python train.py --model="image embedding model" --color_jitter=0.2 --targets=["pose"] --embedding_dim=192 --layers=6 --width=192 --residual_init="none" --optimizer="adamw" --beta2=0.99 --eps=1e-08 --steps=16200 --warmup_steps=810
Rows from block 2 of a small image embedding model, named by matrix and row number. Rows with one number belong to one neuron. Each number is 128 + 32 x the weight over its row's rms, rounded and kept within 0 to 255. All counts start at 0. Numbers have three digits each.
After each neuron's rows are labels from the 100 images, of 14976, where the neuron reaches its highest value: "place" is the part of the image that holds the peak. Only what is clearly more common there than usual is listed. The data: drawn human figures in many poses.
# fc1: MLP up (model.blocks.2.mlp.fc1.weight, 768x192), inputs 0-95
# fc2: MLP down (model.blocks.2.mlp.fc2.weight, 192x768, transposed), outputs 0-95

fc1.581:152161150125141142179122138154101057113181126156119064099163128088123163134063101119154105122105129165128115107065097127087134117122097143134096103155115078118106120170167144172091126175064142140113127164100174179150143143127118151111145168037150112098112108093153108071194163104100107170
fc2.581:162142219159175180086213102122110107079105116151134143089158100080141141163099117108125131138163156157110179143090125100100108092105094089097146076110109140113173105197136147148130129165043107147115111212105176145144102174138136139155146140090126166157155126125155085118153101094177189247
place: top centre

fc1.500:119117128137155098170140169147147118123178138103150092136194082126097139114117169076139146104112065069203117156119131136136080199133134130176096105156133139087120086162114124152089193071126149174148111075125175190120174143202120149099145140085150171164095152153130103172126148099093123123
fc2.500:138090150129132120194128144166109130214152085077211089122089156111132142106092165118131151108139159104117107121188084116149117119090121152124162160163118070102137073126126150136037142160143163111070135158108129131142109109146102133094185160100090110141132108147140159117105129100168119124
place: bottom centre

fc1.62:125151140112113139166099134192094130150161137085129111094172105091136135136106146063140134072152117115169083076125104116076071164161155151145126114150084091063104095128147164160129194115102126196129129122117158160108185133135087115088158152135144157146074122127159140162138082093067092088
fc2.62:120120176150111157155146091119108122167093080072204082098139146071148142123138179116149100083141164103116121104125123170115086103131100169124135141160138113098148049158083143156040156176116174198099119144125149111144093143093113108111164121113120171151159159102144138102198146128124136128
place: bottom centre

fc1.425:131143150122108145156107133159097084148134139137109080136161106091128141131105137085118135096161144128113096099084092110081082155109158154142098094155105114102137133139164149149130165151057120197100140164098160138155169112151109126116137115080104167110104144155196140120213062080096093122
fc2.425:156177141136118146128201104112153116152109075098198099154115122124125147156110164171140137134144126121078139149128087165102108110126103131109118128100147124151205068125127114114052158177042152172080129138105167125166092163092135138164132142130147153141201157144121113129168118075144146165
place: bottom centre

fc1.565:145139139130126154139095136184090140123148133103134129139156100061135130124111127081099110085131146085149060062135116124084090166103180144138141107143094110054142121082095137126153154120057127159146135152135103188103182125143119143118159107127125183150090113149146143144158092079085073103
fc2.565:110133182158085158152124085114085116115099070079181114110154126105143130131160166099129080113136170115113132093142123160093112096165120161142141125161123113124124065120109135137041193159165163191099101172110126087105094148081120112098177135139140167125181168107127108144189134134125142099
place: bottom centre

fc1.670:126103148154139109159086155167131126073122124131105172134144118142156118150161128115110141104148155163120136089071179088076135156161192120174044108060124141074108111154145104140084130129113112186130136181074202147177159162171080181144076155133094119106089175199101071169152179076144113150
fc2.670:192090132091102136107088126097111137130099081150195223098150062120131175122156081171127147159145159112154117126130193101126105119145128147085078169083113115094128138152134094155069139167121129142098139155084132169153105157091126131185173114102106128103124128152104104158117123099163129211
place: centre

fc1.166:079117076092115116144138140143135138104119139093124137172050146102162127125089143123091092093157099111168136158130145101171127219077139114141182106142097185179110094140079163078129073105109126162122156069169102141088158076190076197120146174133107075116103114146132077100117139148106106099
fc2.166:065097128126118179132165115119113163132115098109165105124133146125131112105129152103067117106155179141091131111126102196096110149104124163091135112100148108123110149155157113144085149128101063119151147136168105116181130131173152179126161088140118133098124105098122109137094096132098179172
place: bottom centre; centre

fc1.343:135144108146120105117139128086153076110185095174135063077097169125107128181074134131145125123114115156165151153074073177094114135121079105109063135126206104156124147126133151138147120146069153084119127073107147159136123132129181157150110147003127103101161073097147080098148153139119114161
fc2.343:158133196128172140077151129091124120098111144130182130092120104075118154130092109117150142136125101111161141146045121143123075157078108114064122100164100134091109118188080100159168102152067126126141121163142157129120116156124114126152132152138125115153125096143135119154149163125115144216
place: top centre; centre

fc1.620:080153110134074123101108134134136137161123080131178105086066224089170181114182041154110099126073092113089122168159107130152118163091197152065156127084106148148122161119097088075125140139148153202088194064112138115080135107128145155107091120142189106091172123125102166149089138176142111159
fc2.620:086040105116122066139128095082143199148111158119162068085068106128128121038154136199165143135087113149104092113176166129121135132151131157114123164117161140196103223122144179132143140153166117139126114111134144152077124125134113068143091110143103129175117182101119120164122112197108131095
place: centre

fc1.442:067154100132102105125124143155125155090154087123126080170115107093203152142118120115130129128118092132165102129130118090150086159114157118127182132127100172134117108154143225133082091112116133191113106066103105136121140071143115182119115184127119065063132154155136067139093069170151097097
fc2.442:110109054160101149144119125107124155145122091110129075084171136134108198117120132070130165106145110103081098112129131146089068127077171178101135129173152104149159139149129140207130186186076110142143146096148082108154118124128170124137142133064119126110134140125172113165108087064122128168
place: top centre

fc1.352:163159157123127177151155139141141046127181113167103073085156134096104172143058115115158121126126115175135141137059116126100114120135098135126064103157102119138130105176155157182104103165074164106114139148085170157159146163133140128121132164005121110100129130103167109051199143110119116189
fc2.352:148132213130163147106195115118118108122120125162114153126131102065107123142067124139119139147150155139105143153063148082093072133121131093107127116084092114097206115142134133114131108142038134114100155193090194128175112194165157119140125126080117146141146135156141119126123126076137165238
place: top centre

fc1.269:065095101056132088124134188130132157162095122120099106162109106118123140144148148096117096087140084092141154153079151113160073248078181119175171082126141156108118119145115129130130145096143111188086127104134139138117158088240126134146100059146152124102113187167167153114091100164162137057
fc2.269:086084096133093102100141180122137162153126130069070111156125123144154101189103153166103158129129147195049120147148087174153174143135148158153151092136129102105173152124167146187167140120091108069148116112075135081132132112137080157145129089162106098102125107153138155140121125122073109100
place: bottom centre; centre